{"encoder_arch": "efficientnet", "model": "image autoencoder", "translate": 0.06, "bottleneck": "plain", "encoder_channel_attention": "se", "encoder_stem": "single", "loss": "l1", "latent_channels": 16, "decoder_attention": true, "init": "kaiming_normal", "residual_init": "none", "precondition_frequency": 25, "one_sided": false, "adamw_lr_other_params": 0.0027, "warmup_steps": 140}
Rows from block 10 of the encoder, named by matrix and row number. Each number is 128 + 32 x the weight over its row's rms, rounded and kept within 0 to 255. All counts start at 0. Numbers have three digits each. After the name is the row's rms in percent of the matrix's.
# convs2: project pointwise conv (encoder.blocks.10.convs.2.weight, 128x512x1x1), inputs 280-319
convs2.0 100:108181130099176152166193173134099199156191136099154151094075153140110174098165132173111089128127126133189126059158118137
convs2.1 095:131149117118147071199135104138128083119144098063133136122133163101118125145095103112096166145141167086092106089106136101
convs2.2 092:117096132140128124094098115156132177146127118147170062122155122122064111117105105151154087105128165112074101211113160165
convs2.3 093:190108128091110147161156117142142154078099092123143126114057178103171128053127104167109156249111098152130141126125142137
convs2.4 084:105130156147143125132173099105112183151104087206127193111133071151169168111115146085116116214081092127103124131114101108
convs2.5 117:162144111105152123114145168145136155148132034062122112079105088075120129147101150151156134094163157085157177143159084080
convs2.6 087:146130106111110138141086185114161149129123125130164158127154185134111159074111110141101152133104101152146143120155144115
convs2.7 111:166113198178140128062137173119137088139147161127123053101193135125196098084173187092113124196107172107114154100134148101
convs2.8 089:165144163113139090117130128126116097151181069107119111116136177146120203158196150074117105133173135101180106129136117123
convs2.9 090:117102129125122093122155053159031203136093118132102175133174108136106132110109113107117102122098131175117120115119092178
convs2.10 107:127097124114131152101163149174072119159093083122174112113147124119087104095056125164169184151152131120087138125152091078
convs2.11 113:107162113118158134140121101119072116182170113107155192158047074112125185121153216132121085123120107073138153167150149080
convs2.12 086:158118128152124131128079081126111139128123148177108064166076098155164121129147146142095152149104115143106208123161117090
convs2.13 104:140175133177128100110100126114141126119161092107119085123064117097133129103139175136104143053151147097085094135125132138
convs2.14 110:176084117140152151110144150151089163119109109120096101108163188118149149074095108153140110153156123122116141116133122138
convs2.15 083:102116080093122146109147148138052113115078091081107079159154123091128135155166061157140102082130109151146149115147132137
convs2.16 075:145157130106125098125188152129104026116113124160125093113145141170146101098099144134171069141149141119131135120096168116
convs2.17 103:105124098129100130109106169106089178117162159069156164106105138064139108163125113105144131152113163105102162190160153115
convs2.18 098:096146117156117125113170198112104104104179173098114123120141198149167106099140132157104074162171125104166106161104126147
convs2.19 108:059157139121158142146121064115091149139055195130106120159068146141142105097140112118068149166109115156148135126150157131
convs2.20 103:101132116117203112111097154121024088139142202115115139121119145114105083095102139179132114053120095086149155096193154116
convs2.21 101:199147174103116135101082110152093195140125080154153138144062162142182150076123191140113133184124151151128160179100155123
convs2.22 112:075099129160129139142141132095047095147077105176091146130142196122182169080048129175129140158070104107164166114169099126
convs2.23 125:080134172107159146164091182141070059167098114140136192085088146109126181160135191183140150076132102146163101136148101089
convs2.24 113:112098163112123141120120192121165087168165131143107152160102124132171133152132182164069152144119120121146188139114125054
convs2.25 106:125082111172180102093173152089173131156095153089098167090185077104157105143131142109141134139126159146135085123168071138
convs2.26 085:105153108108128134169115134116119120140117054153159159145109113105135137137131161142118177144155102171110123163123100131
convs2.27 103:122116122091067112109087102137156148079143108135119119178101110140125108079108144126122108101088178140180119082122111180
convs2.28 113:155120141157107134053153100139132131097179151199113130116174103206154121121152123085126108125108100144159122140103148177
convs2.29 084:146122133149147111149140105116180144126165033157117123120099129060091111170163175108108112096107100154076125109105164122
convs2.30 101:065110129157151137153156091127113071143180192160098120162111119124098112159140131130088120074146123114113116140135095135
convs2.31 086:152140123133115131113216186136068118116115077095082107131178120120125119108163088112072083185133127121131112140090190152
convs2.32 090:078138062142111101133110211129141066169075120181101122127130099136143128117089119155134169151143189130088136165143064129
convs2.33 076:062146124136078138164072065132132157103099161177140139136140051125124119093092106131115093105110123127151100135129099181
convs2.34 108:170171130161087136122139117206086162080100176127142079138196139137144096116127118208138132084159170098153133155085142136
convs2.35 105:126164131091092105163067102121102115129146059143137088128054127094121144145150114170136172102114131149131085132152135101
convs2.36 111:148151101132131143144172172162125085194148118087134151086093086044103117144143140136131098151162183106121089097138094125
convs2.37 089:076096113131132136115085117101104044130081080070080145100140108080103100176141120159075116183103159128111175159145119152
convs2.38 095:091171152103128114124161107144091200087132135223112149151090143196136166069122112096081119117097150192141117088095135177
convs2.39 113:127171121089118136141133153163142114160117117059149161130111058122108179129120165157110143140137114153098140119127126113
convs2.40 106:111142130121113089109165150081139078079146167134030154124119127042135130126122183077107149051148109063183147111163103133
convs2.41 097:139171085083141150178116190105139097147119089144139096128150152092145197157058157091101147125128103099137187142151127137
convs2.42 103:088164136109157159189115093110117118079125203147154153192083149108127156150167089097086107035131137126121133148144105104
convs2.43 104:113157085098166117148143127119118074134095192087156111167096098074110169168097148169122115078123075152136160096159182091
convs2.44 085:096119109167090078117129102103143090144123192115162160118145089130081104111179141111134156066154124100173146146108158095
convs2.45 099:072150063167091123135132102083137171166171195172154107098085117113099093121157175080155127101117154099149080113148188109
convs2.46 094:157087135197106126126135139074168141122077071158121164128127140119162152158126155081189080113076193182108087157159123161
convs2.47 085:147159100086145132134144150151121182170093086095125080136194079165208121075089144127117157122111135187088141108125135120
convs2.48 127:134142122094077179158096143094130130114116149144164146107109087114065136113094127156148103112076110159079084090123126163
convs2.49 110:139101105131100121104159148083106171147112166064065135111136101130140117084132104132131140164130140117170130190142093150
convs2.50 100:142131135097196167135138196107079074124127175159094166110133202135096092170141111095132129130078136106134132128109155158
convs2.51 103:098112130125193110081130078133107116108155093000168111138094082068101140078151153094162158067155109159105149088117121105
convs2.52 107:110176161113083147142057059113141096156170135194122142161040121105046105153127170140149078106099098072148091092144129171
convs2.53 104:142160144185096103122148184177101165180135124107178116121115149102161159148115080074134140104165154162099124149083110165
convs2.54 101:119137111106135088150133126175126127131170159126184156107152126104093090174080124139154128122129082122144115112109094093
convs2.55 098:147151138123090145161092191145114097154115087126154153128142123125119152160147115142117144178194153112090120111150095084
convs2.56 098:072122129091101134177111103135162173152129149099124173128096088111114141124056123174108159125107054118138122118133081094
convs2.57 088:134143130145142168185160134124107063123136093203131130168094126078152122127111129177104134058112093134101140107151125165
convs2.58 093:152117117134178147098126103105166155090157116151117090141089160114070099118157100130122114172122107140102138168098126185
convs2.59 085:088143156128108139084144138167154152131125184152154134145159070179161116145186142114106159120110154184102133120143102145
convs2.60 077:120115136092086118116140104139096197099129180170138130201101138150128138153114153112131092193107114090113087084145139175
convs2.61 116:138143100107162094109190158132222130132169147089129174135122133070152098169172170124140117149131106144105136064155130097
convs2.62 107:123099117140126144147103087127143110175113157114135118179113074124137118146120132185087115134139129092078153058144163088
convs2.63 087:116119146081164131176175086111089115092082141165121108133160184101110095152088141171124147134136103148152073157122083148
convs2.64 092:145111113136135107118122140145180141080116117051128145046082114114170148126093102135157078143146156116082162147141123110
convs2.65 122:135137140159119141131171089163128206102053110138147083144174145149158112114130078143107167135130152132139148112104138163
convs2.66 106:146105154131143134126176137167151170093113081136063067135160161137144124101115113114123086213129159152105100173126135182
convs2.67 084:170117086110113132163125117129093117122140112074138121125131142194081174171172120169141117105115082134112112139123095060
convs2.68 125:128115146156080096175061182099178097151114086070095141127125130099114087145158144104151110120095135115145081148157107091
convs2.69 091:177118172114111156105093152107154167155126047144147092149122152119155170112156145070132102078120133145127159173164157101
convs2.70 106:099129129139116085145146113153124100108129151156123147136161100152126144079132088139101102132127166091110115108181085142
convs2.71 081:167157152166080117145158195175109143134110109125164125136066174088180150117110104179167148119136078096174140094141130135
convs2.72 101:140122113092051147126130063087113084113097183098081114132170175163103162106130096124165077123125124123117128100120128159
convs2.73 112:141144128146114151129125049110113163088127068168146102099155141101057092112115141083130081093111090103149139137094147164
convs2.74 103:110079083170179113140174149076122134114088176124073121185169052118142130091086168118095127032104147119138111146179115081
convs2.75 103:116114133164141094111117105117100114116131127070099142151114115132101181111100081139108100142101140058137098087131102137
convs2.76 093:083134121119122129142054073147148148145162100117141171133109090061156156199134136138114126105151154121099150131173138115
convs2.77 075:178090096164057102121167189126055111141076152147150086114141162132099131114109080194123166167125167187117145121132084114
convs2.78 117:139146131127093112153098125178123138127136084093140200090164126138098124121114129160153169070186088124140066135125106121
convs2.79 108:135120149148157176141116123109152131102126073103143105100127101191129089075140142135160149185128136173109109153089148174
convs2.80 096:124141094173119148178170161144107144176127143095144174178126088147163158144116121053077169164159103164166194108139126154
convs2.81 111:141113170140058137146124119106091187106083054087148140107130119109139145176166153092134145067131131146112067095132150113
convs2.82 099:162157125146099129162118109157103121143124159086138052132119169078148110141086176158122128165153147142088173126141114129
convs2.83 093:095124148151149137122159075122128248099132159174096150102095046121102139164170064090123101130100133172122122126096135135
convs2.84 113:113089126132098161089138119112107146134083114108073152128148126115139142151136129110170107177110101094180130105157114110
convs2.85 099:113151143165076102167100101145094121115169124061130074085194090133143107100134181036154135102183113085147135142120122128
convs2.86 100:163046134160227134117177086097045132098122160158044104066145169163128153130155164115115051108071142151126138135114111133
convs2.87 100:122179137127185097086115112192188156085155130095153144122163073123149108112142126096143192150165140115130124102083219184
convs2.88 097:147102145196130165151111118111178126158131090112098108120115116092203105113143134134137111062160101143129119137181101152
convs2.89 102:091073097133165117131125109131077214154205082145133127102126076147062143191112147152182153204139109104126109045158112107
convs2.90 101:124157168106117168100155119116176123142119188134164161113142165129158139157139112144085147157145134195114148119142143104
convs2.91 104:110185141100039128139067095115099131095164088079159146153062101131101136137139065139112067136100122121124137156146130163
convs2.92 108:160118074168126112116148155167081127155123102149116161142094199114174063106126127151167144195108196106098151099090107151
convs2.93 108:127146100115156136103095179179142128128134134133109111171110162125146093129130088148127121166149148166086155133069115178
convs2.94 111:184128130117172150142210161134070149134111135185119097109180205111148106078149154126120111132148146192111125126103165143
convs2.95 087:122135126162171118147105143135083102142146184137111069130104255110162125176139175112072068112150166084126124133108092136
convs2.96 103:137033110154107118094148102141102142121215136100072124115138148102122167153122136110104092093118174102101129098170096102
convs2.97 103:184123156138109128112110154093102148122111163111074158137112126139121196161119159061119083091115114110111139080158100145
convs2.98 110:124149085141111096122159144086167126168117129119151128148137139138162123134160136127125117174119119116138083181109112161
convs2.99 091:100156144119090091140139078136102125137174164126122100167142202148179105094143122073130139200103142153146137194100140151
convs2.100 092:072101138158079145119170216122164086118174117092111134108099159111201133132152156103143143210146151101122135148187110174
convs2.101 112:131120187133130173061149134133117147136113161117142129085157081139193114115156074089158154103129168177159127182113146163
convs2.102 087:165119171109060109060135114117177100082110107145092124119124080112147091136151114134117098121181152088156157144125166146
convs2.103 098:149127105193130124128102074144187111139124077160098112120128100117161133165126117074163122083079121140092168120143179143
convs2.104 110:139127053158121151092186133155104224087094188106159091089114141149142163128116125162129136172126127147123165170138147121
convs2.105 105:176160108118121150110155149118136114115051180046159110093102144069116114118106131153100166064134112157156105157109090135
convs2.106 081:114104087135061133183084074101147196169169084137084123157112048071196149131143139148114087131122143138167145129165153126
convs2.107 116:124143137128118137160175133134151088062077132174187136129161126113168155133134083110170142141123139163138099167097188172
convs2.108 115:133135116138165155086161118114131099112128038211162188097179140172139107089103101109165168217106200097104097084121122136
convs2.109 094:025115134120144133121137156126120137106156082136159092154184125167163136149168130146089138095118070169143148101094116104
convs2.110 100:145151158067108099060101144129115158144135132183121163171100125076097169099139134049117145087156159096141146128167119108
convs2.111 098:126139172080135120121103072102093128119086086152095163121129150111104170149155114093085073142135075172101104105120106136
convs2.112 071:173121106132138162057141038131158255123119133155090159094118148152135113150164133162135152172105116153133120163118123157
convs2.113 096:060098102140125144137151138122097112110126102151109149153173170170153080107127105096139112130128166129107125150152146164
convs2.114 084:163093115185094100187166116131157199151153088088145149134100134055165134042146116137140130187165161122156161122132140096
convs2.115 105:151121150153090159129117142122131118110154084154115104091151167132142105130142150132138172119108090122148106132111155135
convs2.116 082:172138177133078116124118108088155077180133135143132138108107163100175100148163176144119152166128112073094105147131135104
convs2.117 099:183082172108151140115138090142101152094145137124120147122180141134157152145093075158210175165117128158164131111105134100
convs2.118 084:115101090141142146112209153124234081122103219181107161075070132145184160215127139118112055172143126125140112140114112177
convs2.119 088:164091132156062127076203147148154133092085086138104034103153134102114155108148129073209070167128132125125126105135132171
convs2.120 101:141137166134053148161131121119082062109071155084106123155145124162137135181166092110130139199129157175134078135122150167
convs2.121 100:115135145130141105117111055142107132132105122146123142168129137165147130109154098123128175179099105153109152151111148130
convs2.122 116:144127143124166142114136149149146152085173156172179140142143116136100144108131148133152083083116118142151099166118061131
convs2.123 095:101193148104182089102163190088171100129171144102178186076104101179127122104196124104132119116126108145107089176151101156
convs2.124 087:065136121096164144151116120182159109108125148147089129111101101137137125139094142175047165166187116108122118069111092152
convs2.125 103:169162044137119101152149174156129144123177180062174099112147069125060122089104097182165100124149115131115143112118154108
convs2.126 091:116120126124000156175122124124139105146111139147200156138150172146161119133132147097112173178128153172124129108121177161
convs2.127 112:133155101131115134122144138151178170147118107103128086182084127180135087122145114123088159158129153123128109146083193124